{"model": "sound classifier", "dataset": "telephone keypad tones over noise or synthetic speech", "train_examples": 39062, "gain_aug_db": 6, "time_shift_ms": 100, "input": "waveform_16khz", "targets": ["last key"], "num_classes": 16, "arch": "conformer", "norm": "rmsnorm", "activation": "geglu", "mlp_ratio": 4, "head_dim": 32, "fused_qkv": false, "qk_norm": false, "inner_norm": false, "moe": "top_k", "num_experts": 32, "moe_every": 2, "expert_mlp_ratio": 0.5, "experts_per_token": 2, "shared_expert": false, "wave_strides": [5, 4, 4, 2], "subsampling": 2, "layers": 12, "width": 128, "positions": "rope", "kernel_size": 15, "label_smoothing": 0.1, "loss": "binary_cross_entropy", "head_dropout": 0.1, "residual_init": "zero_last", "optimizer": "adamw", "lr": 0.0013, "beta1": 0.9, "beta2": 0.999, "eps": 1e-06, "grad_clip": 0.5, "gradient_centralization": true, "cautious_weight_decay": true, "ema_decay": 0.999, "steps": 5800, "batch_size": 48, "epochs": 7.1, "lr_schedule": "poly", "final_lr_fraction": 0.05, "warmup_steps": 1160, "weight_decay": 0.4}
Rows from block 3, named by matrix and row number. Rows with one number belong to one neuron. Each number is 128 + 24 x the weight over its row's rms, rounded and kept within 0 to 255. All counts start at 0. After the name is the row's rms in percent of the matrix's.
# gate: first MLP gate (model.blocks.3.ff1.gate.weight, 512x128), inputs 0-42
# fc1: first MLP up (model.blocks.3.ff1.fc1.weight, 512x128), inputs 0-42
# fc2: first MLP down (model.blocks.3.ff1.fc2.weight, 128x512, transposed), outputs 0-42
gate.436 107 [103 156 110 145 139 104 100 141  88 130 131  89 145 113 126 111 134 128 117 150 130 155 117 114 106 124 137  97 137  89 105 185 146 135 174 112 163 157 118 146 134 131 116]
fc1.436 098 [111 144 137  78 162  86 105 160 154 142 128 137 145 144 112 103 131 152 149 131 112 121 124 142 137 116 120 112 138 137 113 153 166 111 133 134 113 110 128 107 108  73 119]
fc2.436 135 [126 126 162 113 146 127 168 113 135  99 109 175 163 129 113 146 113 114 115 108 122 102 115 107 154  94 115 143 152 162 113  82 126  97  41 129 118 119 116 116 117 152 111]
gate.437 083 [108  86 149 142  92 106 116 177 131 149 134 113 109 124  92 122 128 129 145 131 116 129 110 137 137 113 171 131 104 122  84 139 127  97 154 134 106 112 137 139  98 156 150]
fc1.437 092 [162 123  86  95 117 151 131 134 153 137 140 136  95 119 100 126 116 165 148 150 112 137 168 118 103 144 172 147 144 142 131 127 133 150 148 123 168 120  98 112 115 155 158]
fc2.437 074 [133  75 131 101 160 104 126 132 146 124 102 166 146 137 130  91 105 136 101 131 109 113 129 170 140 141 116 145 155 107 133  78 166 140 132 136 137 149 118 135 175 173  99]
gate.438 096 [140 135 124 126 122 104 128 111  93 147 122  97  96 117 172 160 141 116 158 158 120 132 123  74 155 132 169 147 107  77  85 180 103 125 161 140 101 165 136 186 156 126 112]
fc1.438 078 [111 145  70 116 149 135 109 162 139 133 133 108 123 122 128 135 138 133 137 151 123 135 107 128 115 169 106 162 118 101 140 130 141  78 159 123 109 141 122  90  91 106 109]
fc2.438 044 [152 131 141 170 141 117 137 105 139 144 116 134 144  96 154 146 107 103 108 134 123  98 111 140 117  84 137 135 109 136 107 106 132 110  90 130 108 133 154 131 133  95 114]
gate.439 103 [116 152 149 146  89 159 116  84 118 146 106 117 144 104 124 101 147 104 134 148 162 152 163  98 131 139 142 124 126 149 114 141  97 100 162 168 116 140 131 197 156 116  71]
fc1.439 099 [ 94 113  84 180 106 154 120 128 112 152 102 118 122 121 164 124 136 175 142  98 126 137 142  95 153 109 110 118 112 174 125  67 127 138 109 132 140 124 125 164  98 158 114]
fc2.439 079 [120 131 143 121 147 142 119 116 110  95 103 153 112 125 101 139  96 145 119 130  72 130 137 122 122  97 121  81 174 104 155 144 162 134  67 116 128 119 135 131 121 145 172]
gate.440 096 [ 97 156 118 124 101  95 132  89 131  98 112 127  96 128  97 129 147 112 172 154 133 137 113 147 116 166 135 175 119 144 112 110 112 102 150 133 140 163 119 169 134 114 132]
fc1.440 087 [122 115 159 143 126 132 113 155  96 124 108 109 156 143 158 116  83 120 147 114 111 122 153 160 110  81 146 116 134 105  90 100 139 124 130 128 122 114 134 116 119 138 150]
fc2.440 037 [145 139 143 113 156 152 128 119 133 110  84 129  96 111 169 118 127 134 173  85 102 147 146 103 119 119 132 134 182  89 126 133 136 147 133 125 119 127  95 108 109 121 127]
gate.441 102 [140 134 121 159 134 121 132  75 149 158 109  81  97  98 129 138 161  84 148 142 103 191 103  81 136 124 105 115  99 135 130 167 127 117 173 147 125 143 154 177 147 140 109]
fc1.441 111 [155 120 101 160 129 112 151 125 155 110 116 140 148 148 155 144 151 144 153 138 110 120 124 106 152 122 154  81 117 151 140 125 157 144 123 126 166  92 144 126 117 103 110]
fc2.441 122 [ 84  81 156 123 137 104 113 134 102 112 143 161 123 146 122 144 119 179 127  94 149  89 129 136 134 134 140 119 145 114 119  75 167 138  78 111 162 156  99 141 122 172 107]
gate.442 081 [174 168 127 141 136 104  88 149 143 152 137 151 117 122 174 109 112 103 104 140 146 118 123  85 133 130 113 118 133 151 145 147  85 126 111 128 156 148 141  96 158 127 114]
fc1.442 089 [117 145  84 155 109 129 133 125  79 159 131 114 121 157  78 175  97  99 167 124 152 138 144 143 112 156 174 156 146 137 106 163 110 137  97 117 117 111 105 100 126 143 155]
fc2.442 055 [136 115  87 128 148  85 110 161 119 130 165 108 122 139 139 115 169 160 134 114 113 136  90  63 126 122 117 133 164 100 104 121 157 106 134 158 135 129 118 128 167 118 120]
gate.443 109 [136 160 104 117  72  98 138 123  78 128 148 141  88 136 144 115 170 123 114 156 126 146 122 141 147 141 138 116 164 113 112 158 155 169 145 107 149 115  86 147 158 145 115]
fc1.443 098 [ 64 102 109 152 117 127 177 123 112 144  94 156  88 112 163 113 134 138 112  99 111 166 124 145 151 153  94 108  98 142 120 138 146  93 100 149 131 125 115 115 139 127  75]
fc2.443 105 [108 119 132 129 145 126 113 127 106  92 135 137 151 133 158 108 110 115 105  96 162 109 158 114 130 163  79 107 159 111  98  80 142 118  98 126 139 140  91 158 113  97  98]
gate.444 080 [108 128  99 135 110 189 120 146 123 117 117 128  87 150 105  99 164 152 136 120 118  93 138  90 143 145 165 117  86 157 165 114 111 105 141 127 155 125 151 128 116 145 113]
fc1.444 089 [ 96 138 127 149 104 135  70 102  87  64 114 137  86 177 127 145 147 157 107 113 165 139 134  87 108 153 112  94 123 139 113 125 128  98 136 134 130 118 151  98 169 147 111]
fc2.444 073 [154 130 129 110 143  89 123 159 156 112  94 124 153 144 153 128 163 132 140 115 121  81 145 100 136 143 105 112 165 111  90 115 129 100 160 111 133 150 133 137 114 115  93]
gate.445 116 [153 128 129  89  97  97 147 145 129 101 153  95 119 138 147 178 136 142 152 145 127 145 150 114 180 107 138 148 157 132 122 143 142  89 133 119 151 148 157 121 165 111 126]
fc1.445 132 [121 122 120 111 148 102 102 140 148  93 173 117 148 129 134 125 122 152 162 108 102 107 138 151 199  91 148 110 161 151 153 127 127 152 120 133 137 131 135  82 144 150 134]
fc2.445 135 [ 94 141 173 157 188 148 151 124 134 160 101 135 139 123 107 118 138 105 113 107 151 104 153 133  84 140 106 140 133 108 126  89 153 140 106 118 117 127  97 160 121 158 112]
gate.446 117 [114 151 124 140 116 102 108  91 110 142 150  77 104 106 145 107 171  84 179 160 172 154 143 123 141 107 157  94 131 101 103 120 132 122 151 128 135 163 107 175 124 161 118]
fc1.446 098 [146 171 170 129 144 132 129 145 169 120 128 124 107  75 107 120 104 123 182  95 120 154 167 114 147  75  93  76 156 139 141 128 145 108 131 150 148 146 110 147 152 143 164]
fc2.446 100 [135 117 132 147 153  92 193 129 157 110 122 160 128 120 142 110  92 138 131  81 121 117 132 113  99 148 132 154 108 130  72 102 168 105  75 131 125 127 165 134 111 113 114]
gate.447 098 [149 173 117 112 126 163 140  98 108 143 125  86  99 143 167 127 164 103 131 148 157 143 136 100 156 103 144 118 129 116 152 141  98 120 161 137  98 113 137 168 128 124 129]
fc1.447 088 [100 111  79 138 106 146 147 116 166 121  88 137  93 110 145 117 104  95 150 128  94 140 115 132 145 114 115  90 160 166 110 173 121 153 125 124 140 142 154 144 104 138 126]
fc2.447 068 [125 127 189 115 176 111 108 109 124 123 150 163 175 144 173 137  92 124 124  77 122 138 125 128 126 151 118 120 155 132 132  96 153 122 115 145 117 139 129 131 171 128  93]
gate.448 095 [121 136 140 138  99 154 166  99 142 120 127 120 137 120 114 108 102 138 188 168 171 106 161 128 155 140 139 154 115 132  90 101 108 103 154 129 128 138 129 170 155 156 131]
fc1.448 081 [ 84 176  95 117  87 154 154 151 111 157  95  88 106 132 131 135 102 106 109 113 154  98 106 146 129 136 131 149 108 150 132 115 128 148 129 105 109 129 177 109  80  73 134]
fc2.448 035 [154 140 150 135 195 152 175 129 135 111 167 150 161 150 184 141 153 132 140 112 157 121 121 131 163 162  97 129 132 140 124 105 133  96  86 198 153 161 132 121 175 142 131]
gate.449 084 [149 148 126 169 118 130 164  95 133 156 159  80 110 135 118  90 158 115 178 161 153 137 132 102 127 117 120 134 151 144 134 126  69  98 139 110 160 125  98 106 103 102 132]
fc1.449 097 [121 116 119 139 113 104 172  90 130 144 144  88  93 154 138 149 105 142 158  85 149 138 151 162 155 180  85 149  96 132 145 108 155  89 139 141 143 160 156 100 153 114 159]
fc2.449 077 [122 127  90 154 140 114 133 150 157 148 123 104 147 124 195 133 145 129 112 114 152 126 145  91 107 136 105 128 121  83 147  79 107 135  94 145 137 135 107 124 154 165 139]
gate.450 100 [149 138 169 151 130 149 112 119 147 166 113  93 103  99 148 120 164 135 128 133  84 134 114  97 109 118 124  91 103 142 114 111 117 111 160 157 112 126 102 140 144 161 125]
fc1.450 113 [173 128 151 130 115 142 137 155 121 100 116 122 119 145  82 126 119 142 118 146 145 129 165 169 115  88 135 144  75 111 158 134  92  81 134 142 119 119 159 139 115 153 133]
fc2.450 136 [120  98 117 177 136  80 143 152 108 164 127 131 152 134 182 105 142 124  90  95 140 129 153  85  92 137 112 140 134 107 104 107 130 162 126 113 140 137 113 120 127 156  93]
gate.451 103 [120 144 134 143  77 147 135  64 119 158 120 101 136 111 137 135 156  85 155 162 122 136 114  89 155 135 170 109 124 103 106 150  73 114 153 114 115 134 113 165 131 139 111]
fc1.451 091 [ 95 119 132 103 136 115 161 168 147 134  95 111 136  96 150 105 116 155 151 115 126 120  98 110 115 142  86 113 121 112 109 135 108 104 103 116 125 150  96 112 115 122 156]
fc2.451 060 [106 105 129 158  99 143 152 137 106 105 148 116  87 138 126 173 146 109 108 129 130 142  80  99  92 151 164 132 107 106 177 148 133 138 119 145 117 119  97 145 144 177 108]
gate.452 084 [129 119 161 120  93 110 117 155 131 145 124 123  88 109 120 120 155 130 120 173 138 129 129 145  90 135 139 106 143 131 113 152 106  82 149 127 173 100 114 161 166  84 111]
fc1.452 086 [155 154  74 110 138 114 159 139  81 139 155  90 176 116 113 128 166 140 175 117 107 117 148 113 160 151 128 110 136 117 147 118 119 126 101  87 130 138 108 116 131 149 122]
fc2.452 056 [126 119 170 108 124 146 129 116 119 124 110 124 134 119 147 137  79 139 118 118 134 149 135 150 132  96 179 119 136 138 112 125 142  83  74  83 137 149 143 109 112 122 141]
gate.453 082 [139  98  86 130 140 112 142  89 141  98 154 158  86 116  99 173 139 111 120 123 162 153 137 140 139 106 125 106 136 112 143 108 135 138 122 142 117 155 110 129 171 153 159]
fc1.453 084 [148 150 150 110 137 165 168 116 143 123 136 168 154 152 152 136 119  85 109 105 125 106 166 119 134 129 157 115 101 112 155  89 116 143 160 132 148  96  98 128  88 123 115]
fc2.453 043 [164 127 188  77 169 133 110  86 116  82 120 198 136 113 123 147 100 120 149 118 103 130 155 144 128 108 110 141 120 137 138 107 126  89 100 126  97 153 128 136 147 116 117]
gate.454 091 [177 166 135 105  97 127 137  60 166 151 141 117  90 100 151 145 155 134 173 136 150 136 159 111 117 100 121 142 129 137 154 107  75 101 123 132  95 118 148 192 123 150 100]
fc1.454 096 [120 126  95 115 118 130 153 145 141 120 126 134  91 126  89 138 141 138 170 146 157 162  99 150 109 183 119 127 113 160 123 151 102 102 163 165 119 156 136 100 120 123 177]
fc2.454 092 [111 141 155 109 170 119  82 109 112 144 114 141 159 135 149  93 144 107 115 135 115 139 136 158 127 115 109 131 128 141 137 107 130 128 163 183  92 149 126 174 148 105 115]
gate.455 087 [104 168 123 176  98 113 114 118  94 119 147  87 105  94 142 129  99  98 166 137 143 157 137 125 153 118 132 129 160 145 174 140 120 143 116  99 158 108 158 157 158 143 136]
fc1.455 100 [128 157 108  97  97  90 151 101 150 138 131 111 110  91 132 125  99 132 168 120 127 132 165 174  96  93 123 148 139 146 166 104 131 147 152 142 142 127 174 102 148 105 132]
fc2.455 078 [112 125 168 107 135 154 137 123 100 109 125 149 164 159 129 138 104 133 133 111 149 105 166 126 114 140 161 113 112 147 117 132 102 101  98 162  96 117  92 133 123 178 141]
gate.456 106 [104 149 117 115 107 146 116 118 115 114 139  92  86 133 148 140 146  73 167 169 136 129 145 154 137 146 180 105 118 127 157 156 124 115 123 129 122 168 107 127 136 114  93]
fc1.456 102 [118 119 108 128 115 173 114 127 151 112 132  96  97  89 108 153 127 114 128 108 123 132 133 129 138  89 133 129 123 134  93 143 108  99  80 117 141 145 158 138 158 120 142]
fc2.456 089 [ 56 148  52 151 112  99 123 126 133 155 114 123 110  95 111 128 153 120 116 164 111 121 118  95 104 115 140 104 143 149 124  80 124 140 108 148 176 125  98 143 124 180 110]
gate.457 071 [137 139 125 146 103 107 133 157 153 102 160 102 160 162 106 129 111 106 159 121  74 138 129 133 150 127 112 102 132 145 162 146 120 100 114 150 103 140 145 135 141 125 172]
fc1.457 081 [153 167 116 132 130 114 144 128  68 115 130  85 110 124 123  80 143 150 111 105  87 164  84 144 108 111 138 117 146 101 164 108 126 107 147 136 135 140 110 118 166 125 123]
fc2.457 038 [122 121  95 134 133 126 171 162 137  76 157 132 117 127 172 158 137 126 146 165 129 129 153 134 119 168 134 104 131 143 142  99 112 115  81 157 127 151 148 121 154 123 113]
gate.458 072 [171  96  86 116 132 167 172 158 151 129 102 155  95 126 108 114 140 134  99 189 136 127  98 112 141 156 164 130 155  83 156 137 120 161  92 115 102 126 121 146 109  97 129]
fc1.458 087 [124 142 145 156 132 147 125 136  83  96  98 133 152 109 137 135 147 149 143 158  89 116 129  98 109 162 107  97  99 167 150 130 126 184 107  99 121 117  91 115 130 166 100]
fc2.458 016 [122 108  90 118 148  99 154 166 135  99 131 153 131 129 177 113 110 130 143  80 121  86 123 107 114 129 146 119 135 115  99 102 170  87 108 114 109 146 116 121 133 124 103]
gate.459 072 [117 151 129 149 139 153 137 187 103 143 133 125 126 116 126 109 130 146 163 124 122  95 128 132 110 146 136 163  95  68 133 144 105 135 114 188  88 116 106 141 165 172 104]
fc1.459 088 [117 172 120 126 131  92 136 158  82 138 131  97 109 146 164  95  85  81 106  99 137 108 112 130 105 140 132 156 113 128 133 109  91 151 141 167 163  99 122 154 154 128  92]
fc2.459 056 [130 130 118 156 146 139 132 140 130 115 129 129 110 126 160  93 124  99 112  60 125 136 172 112 118  91 104  83 126 107 126  99 160 102 110 123 156 112 128 123 126 172 126]
gate.460 079 [130 118 125 146 129 168 123 115  80 100 176  74 154 139 120 121 146 103 147 144 159 150 144  88 145 100 135 138 108 114 141 105 127 135 119 137 150 135 160 134 127 123 142]
fc1.460 083 [ 73 133 113  92 103 114 144 121 113 123 108  74 139 130 120 161 127 154 185 156 153 142 115 152 138 133 173 135  90 141 133 144 136 143 154 112 142 113 149 124 147 136  78]
fc2.460 056 [142 118 115 153 173 140  81  85 153 118 112 156 146  89 158  97 115 116  99  86 111 132 125 113  96  63 120 111 150 126 142  78 135  97 135 106 119 110 123 139 109 124 122]
gate.461 099 [102 145 146 124 105 138 138  74 119 146 105 114  95 160 125  89 156 100 149 124 186 126 107 138 135 126 127 116 139 116 116 130 140  92 136 134  97 142 106 177 161 170  97]
fc1.461 089 [103 117 168  94 146 134  95 128 145 120  90 139  92 145 131  85 168  89 132  95 115 109 142 126 124 142 116 172 117 138 115 108 108 148 138 150 144  99 127 105 155  94 132]
fc2.461 058 [ 56 140 148 156 147 122 159 112 120 124 113 152 121 116 126 139 129 136 113 107 164 113 158 152  94 139 156 118 139 132 121 106 122 118  89 128 126 129  92 111  97 139 150]
gate.462 117 [130 118 134 131  79 121 125  89  82 156 129  92 133 149 148 131 159  98 146 180 134 173 162  96 160 132 156 137 115 101 138 136  81  98 123 143 115 152 103 130 185 114  99]
fc1.462 086 [180 109 182  93 115 111 118  95 125 138 110 107 151 109 169 163 121 134 125 132 104 143 110 134 119 182  93 123 132 125 148 138 161 151 146 131  80 145 114 121 149 146 142]
fc2.462 085 [170  98 162 105 125 118 105 130 160 105 130 160 132 105 167 107  79 126 149 110 108 111 110 155 150 137 159 140 123 124 135 117 131  93 146 138  72 165 132 131 110 121 132]
gate.463 094 [111 136 138 137 118  93 115  98 153 138 125 111  98 121 164 147 166 138 134 143 157 123 123 106 117 107 139 142 135 114 118 151  98 144 123 121 139 145 151 112 163 148 124]
fc1.463 089 [116 141 172 130 149 153 119  90 160 118 109 135 139 127 153 125  86 132 139 140 110 146 145 141  91 161 119 102  94 108  92 110  91 129  98 155 148 132 129  98 106 151  90]
fc2.463 076 [117 114 115 123 134 110 102 181 156 112 112 158 116 138 149 118 115 147 137  64 135 116 139 152 113 141 110 160 166  96 117 120 140 124 135  93 111 120 132 116 134 139 100]
gate.464 126 [138 115 139 118  98 149 125 114 121 139 137 145 144  87 146 125 115 122 133 165 153 155 116  99 165 105 168 124 131 154 128 116  79 107 110 124 116 111 132 145 140 150 147]
fc1.464 144 [137 107 115  84 146 173 141  97 149 152 106 148 131 129 113 140 110  97 126  87 114  88 175 106 140  77 140 131 131 176 135 124 144 113  89  87  96 114 114  98  81 124 109]
fc2.464 226 [111 119 115 107 126 131  64 102 164 117 123 150  82 137 132 118 120 137 180  78 115 113 147 141 109 129 110 112 158 124 139 148 166 124 141  72  91 159 144 137  91 110 117]
gate.465 077 [ 95 167 145  97 153 159 165 118 118 152 152  82 122 116 138 133 172 134 150 153 134 156 127 125 104 123 128  86  92 122 111 106 106 126 103 148 157 103 159 110 132 158 139]
fc1.465 088 [171 165 102 127 157 125  94 179 119 129 125 107 127 128 163 145 122 152 174 138 116 141 139 104 170 138 106 177 174 131 143 127 161 134 114 123 137 100 157 129 127 161 113]
fc2.465 063 [161 105 184 118 193 130 125  93 134  89 102 178 155 150 121 102  83 122  98  61 106 111 107 121 127 141 108 145 152 143 108 119 151 106  98 147 133 128 132 116 110 113 110]
gate.466 080 [139 118 114 119 120 141  92 130 177 202 114 144  77  94 147  99 119 101 106 158  99 139 133 116 138 105 106  81  95  96 123 154 150  87 151 133 136  80  94 155 102 122 164]
fc1.466 097 [151 140 167  93 157 124 104 146 171 153  83  88 105 135 161  86 101 108 112 110 132 144 126 142  99 129 147 113 149 120 150 118 127 166 177 149 137 154  86 136 120 147 101]
fc2.466 082 [ 88 149 106 140 130 102 180 130 106 123 150 141 171 147 174 131 125 146 129 115 173 125  97  82 112 181 113 157 158 135 113 119 112 125 128  91 151 122 110 132 155 116  93]
gate.467 093 [134 139 128 135 129 115  63 130 163 124 153 153 101 167 102 133 149 121 147 137 138  97  99 139 117 130 109 169 121 114 182 164 154 162 149 124 134 118 150 127 153 133 116]
fc1.467 090 [100 142 124 135 119 181 127  91 149 133  89 118 156 182 163 159 131 137 150 131 104 116 153 105  99 167 149 128 103 139 148 107 124 148  99 111 135 125 123 105 172 115  68]
fc2.467 076 [135 139 101 140 125 112 183 116 158 117 131 142 165 101 142 123 102 128 105  95 130 127 156  82 133  87 133 114 116 134  74 103 121 113  94  80 148 115 115 122  92 134 149]
gate.468 116 [162 128 133 143 129 142 128 129 134 171 100  99 105 114 130  86 166 130 137 163 146 160 154  99 112 118 119 117  73  88 111 125  92  97 148 133 100 109 121 178 107 163  78]
fc1.468 111 [129  97 177 110 168 138 142 114 131 138 146 157 139 111 113 145 144 105  83 147 135 119 132 129 129 128 113 133 122 171 153 106 146 125 108 145 148 162 138 141 109  89 111]
fc2.468 114 [138 116 140 131 103 130 128 118 188  95 152 145 125 137 124 104 110 122 143 137 115 140  73 124 114 148 160 183  88 162  92 146 109 110 143  94  80 134 157 142 100 102 110]
gate.469 106 [109 125  88 133  98 121 112 108 117 144 132  87  75 128 174  95 159 139 106 141 159 168 154  90 123  95 133  84 114 127 164 175 129 141 131 151 143 127 116 154  88 121 144]
fc1.469 111 [108 151 130 168 132 115 105 141 131 137 158 144 145 111 117 147 158 125  92  99 115 106 167  97 154  92 110 112 108 166 121 152 121 146 153 129  93 141 139  95  85 130 143]
fc2.469 127 [129 163 128 119 127 115 167 134  94 138 106 117 147 109 122 139 149  93 150 156 146 117 144 165 109 145 152 102 137 127 152 121 135 133 123 151 112 109 124 143 158 173 141]
gate.470 087 [202 123 110 117 125 146  92 156 150 103 103 115 145 148 139 116 161 172  96 150 102 124 107  95 105  76 129 138  81 119 106  86 108 110 111 143 147 141 134 151  95 166 157]
fc1.470 093 [122 123 131 122 136 104 143 124 136 135 107 121 124 139 146 147 123  98 123 133 119 146  65 150 119 116 144 150 164 136  98 156 121 121  89  93 137  95 132 171 135 134 140]
fc2.470 066 [ 63 137 135 152 200 133 139  93 126 103 130 128 156 142 147 134 131 123 114 125 160 146 156 127 102 110 117 113 127 152 113 113 129 128  73 152  88 101 124 133 119 120 112]
gate.471 110 [108 162  98 112  62 140  96 119  94 140 142 133  85 111 163 127 153 102 161 157 147 186 126  94 135 141 119  96 171  96 143 127  78 111 174 122 151 119 123 138 169 131 122]
fc1.471 090 [120 141 133 125 120 128 107 105 133 102 115 138 104 119 107 139  88 123 131 108 122 143 140  83 142 120  89 165 140  93 154 116 118 156 140 147 125 141 142 153 154 128 139]
fc2.471 072 [126 156 152 108 120 102 150  98 121 125  95 148 142 133 159 107 100  87 147 117 128 103 183 135 136 152  96  63 117 137 145  98 144  90 147 103 105 127 102 134 126 166 110]
gate.472 106 [114 157 118 107  82  96 106 115 100 138 150 131 106 115 148 143  97 122 166 169 129 154 139 154 169 136 121 147 144 104 136 155 128  86 139  90 157 150 145 135 164 132  93]
fc1.472 092 [ 98 154 156  76 123 119 148 141 111 144 106 103 156 168 107 124  93 166 152 127 137 133 156 102 105 107 114 154 130 160 133 138  80 107 159 155 165 113 172 129  82  89 155]
fc2.472 071 [135 128 134 120 159 111 149 141 139 116 115 135 172 142 174 134 135 133 129  86 129  90 141 100 154 138  96 141 171  90 100 103 146 134  81 143 161 122 122 107 143 140  94]
gate.473 141 [ 96 127 147 155 122 132 136 102 123 172 126 140 116 103  95 147 180  91  97 140 154 158 145  88 112 102 109  98 118  94 125 129 141 135 108 131 137 115  97 152 110 158 132]
fc1.473 192 [109 122 139 117 116 162 107  89 158 122 106 129 106 121  87 130 130  98 140 147 156 149 130 142 151  99 121 144  89 116 129 114 105 114 115  93 139 154 131 160 132 167 129]
fc2.473 266 [177 125  91 103 120 106 130 162  90 126 127 119 141 126 193 121  92 150 143 133 109 118 133 112 149 135 117 124 160 132 122 154 126 127 166 151 117 118 138  99 135 115 148]
gate.474 084 [149 112 145 130 112 125 151  98 123 155 132 165  94 142 145 152  87 163 160 125  95 145  70 149 140 164 137 103 128 150 149 124 105 103 123 160 160 128 145 135 106 137 128]
fc1.474 096 [126 129 189 147 126 160 172 140 133 172 146 138 126 136 127 141  95  76 127  92 145 156 133 141 143 138 128  86  87 124 144 116 145 135 119 157  97 120 130 146  99 160 132]
fc2.474 063 [137 109  97 127 116  79 138 175 168 109 126 141 119 125 152  95 107 127 145 103 105  99 122 174 150 111 155 134 142 107 113 117 162 111 118 150 142 112 153  92 114 143 129]
gate.475 094 [125 135 113 141 116 120 126  97 108 129 119 144 101 115 112 148 125  84 118 169 122 160 158 142 163 112 148 111 104 131 133 178  65  93 122 126 143 153 117 169 129 120 121]
fc1.475 096 [156 185 109  59 114 166 154 119 111 156 147 127 109 142 108 173  88  99 147 100 144 150 158 159 129 111 102 162 136 130 170 144 117 123 143 159 165 108  90 132 110 119 136]
fc2.475 066 [128 122 161 109 139 138  71 125 102 119 143 151  92 105 141 135 125 132 161 132 128 138 106 114 127 131 150  97 109  96 119 119 145 119 104 148 118 152 119 144 143 147  99]
gate.476 071 [132 118 174 134 119 150 116 133  83 131  97 101 114 155 142 105 183 156 106 158 150 154 149 154 151 122 131 124 138 148 107 143 158 104 120 134 115 130 162  82 110 106 151]
fc1.476 084 [170 137 112 103  94 112 135 144 120  73 129 137 148 125 131 139 109  70 107  80 130 169  93  96 145 120 145 141 101 129 130 132 157 154 100 134 136 116 106 144 116 139  71]
fc2.476 052 [ 65 113 133 117 159 105 140 143 130  75 100 150 133 129 150 137  99 129 158  89 129 148 155 161 121 132 147 137 177 129 122 132 162 134  67  80 136 128 132  98 127 103 116]
gate.477 111 [136 130 145 101 147 117 114  80 120 160 134 106 132  96 125 133 156 107 142 146 131 122 129 152 125 121 147 135 122  89 153 121 156 109 125  97 111 151 101 182 118 153 113]
fc1.477 140 [130 148 156  95 151 100 103 142 116  95 127 153 157 137 124 141  95 154 125 125 137 136 116 146 105 159 187 111 111 151  94 149 112  94 137 141 161 180 142 132 116 124  98]
fc2.477 166 [ 95 140 125 136  94 136 155  97  87 127 135 130 136 151 151 145 107 132 152 102 196 147 155 141 106 131 124 137 151 130 146 191 111 112 163  83 113 117 125 143 102  98 167]
gate.478 088 [148 166  93 113 107 144  86  81 126 173 114 122 140 130 113 106 170 122 125 104 122 141 149 115 154 177 157  91  82 147  82 120 121 156 165 147 135  75 151 121  98  99 111]
fc1.478 088 [124 120 122 174 111 146 120 158 148 161 179 114 141 170 146 166 105 103 106 110 130 132 127 112 105 141 101 112 140 154 105 147 166 112 121  76  90  87 126 143  77 116 116]
fc2.478 076 [141 141 130 105 159 128 137 119 138 128  97 125 129 107  90 108  90 111 169 133 106 130 161 141 142 131 145  82 147 132 100 131 165 104 100 147 124 131 144 145 115 113 136]
gate.479 084 [125 149 132 126 127 127 162 137 125 147 131 130  94 153 175 137 138 110 172 108 143 146 141 154 134 139 156  69 102  94 130 122 131  85 151 124 124 124 119 134 127 112 130]
fc1.479 092 [143 145  88 152 156 144 171 121 114 131  99 109 122 138 144 152 107 143 158 159 148 121 123  90 109  85 132 121 156 156 177 133 169  96 141  91 139 147 144 115  73 126 125]
fc2.479 071 [107 181 142 130 136  97 154 120 104 119 133 126 117 150 125 140 169 120 133 182 111 100 166 155 120 185 107  84 153 111 143  90 118 134 167 175 177 141 105 149 164 139  98]
gate.480 069 [114 114  83 137 100 100 121 170 108 121 145 136 117 104 132 136 177 114 135  95 151 155 150 104 110 138  97 152 141 156 105 156 135 157 141 109 152 146 174 144 126 122 128]
fc1.480 079 [104 126 134 127 136 114 133 168 160 119 100 119 148 173  99 101 146 102 141 136 152 135 133 164 106 115 104 108  95  97 125 136 136 141 150 122 118 156 149 156 122 182 153]
fc2.480 038 [ 91 138 134 157 144 146 133 159 161 121 102 130 121 119 102 103 124 125 148 129  95  89  86 121 121 143 105 132 116 119 131 105 146  96  94 159  95 126 115  93 144 173  88]
gate.481 072 [121 163 116 123 118 134 117 131 143 103 100 130  95 147 160 160 127 128 121 133 115 125 130 146 115 120 132 156 119 100 163 154  79 152 114  95 125 104 106 176 127 123 154]
fc1.481 082 [147  93 182 111  99 163  93 150 116 173 102  97  95 137 103 129 109 108 169 114 103 149 129 123 100 182 153 134  82 134 121 142 142 153 149  94 128 178 111 127 130 125 147]
fc2.481 029 [132 104 130 134 148 133 172  93 149 128 103 174 135 124 125 122 129 129 152 144 111 139 103 117 133  76 181 169 125 141 113  89 143 122  88 154 112 123  98 132 127 169 117]
gate.482 078 [103 136 135 108  97 160 119 142  85 132 154  94 150 145 139 158 120 101  99 144 161  91 135 133 100 161 125 104  99 104 116 120 132 120 102 123 168 151 124 100 102 127 138]
fc1.482 090 [169 114 113 150 144 131 104 153 132 135  93 104 101 147 135 116 146 122 152 129 108 148 156 135 146 131  90  97 120 124 122 111 134 156 160 142 148 115 109 159 101 111 112]
fc2.482 049 [ 64 139 120 141 124 125 159 121 153 128 158 124 148 146 160 113  96 105 109 115 167 134 137 142 144 109 124  90 114 153  93 101 150 107 109 122 105 103 122  96 134 151  84]
gate.483 108 [122 171 114 136 116 121  99 120 155 121 121  73 121 102 137 164 142 104 142 155 135 179 142 116 118 102 144 131 109 138 121 142 130 117 135 101 157 125  92 147 128 101  85]
fc1.483 090 [ 82 140 100 122 140 138  89 120 101 120  96 146 149  85 130 144 152 162 158  98 159 149 109 128 173 101 134 117 135 127 122 127 143  90 159 152 151 105 109 100  96 106 171]
fc2.483 060 [ 80 159 168 142 158 135 141 132 168  89 136 146 129 143 161 145 104 133 139 129 127 144 134 130 101 150  86 135 161 132 121 105 114 117 105 145 146 156 124 142 158 105  75]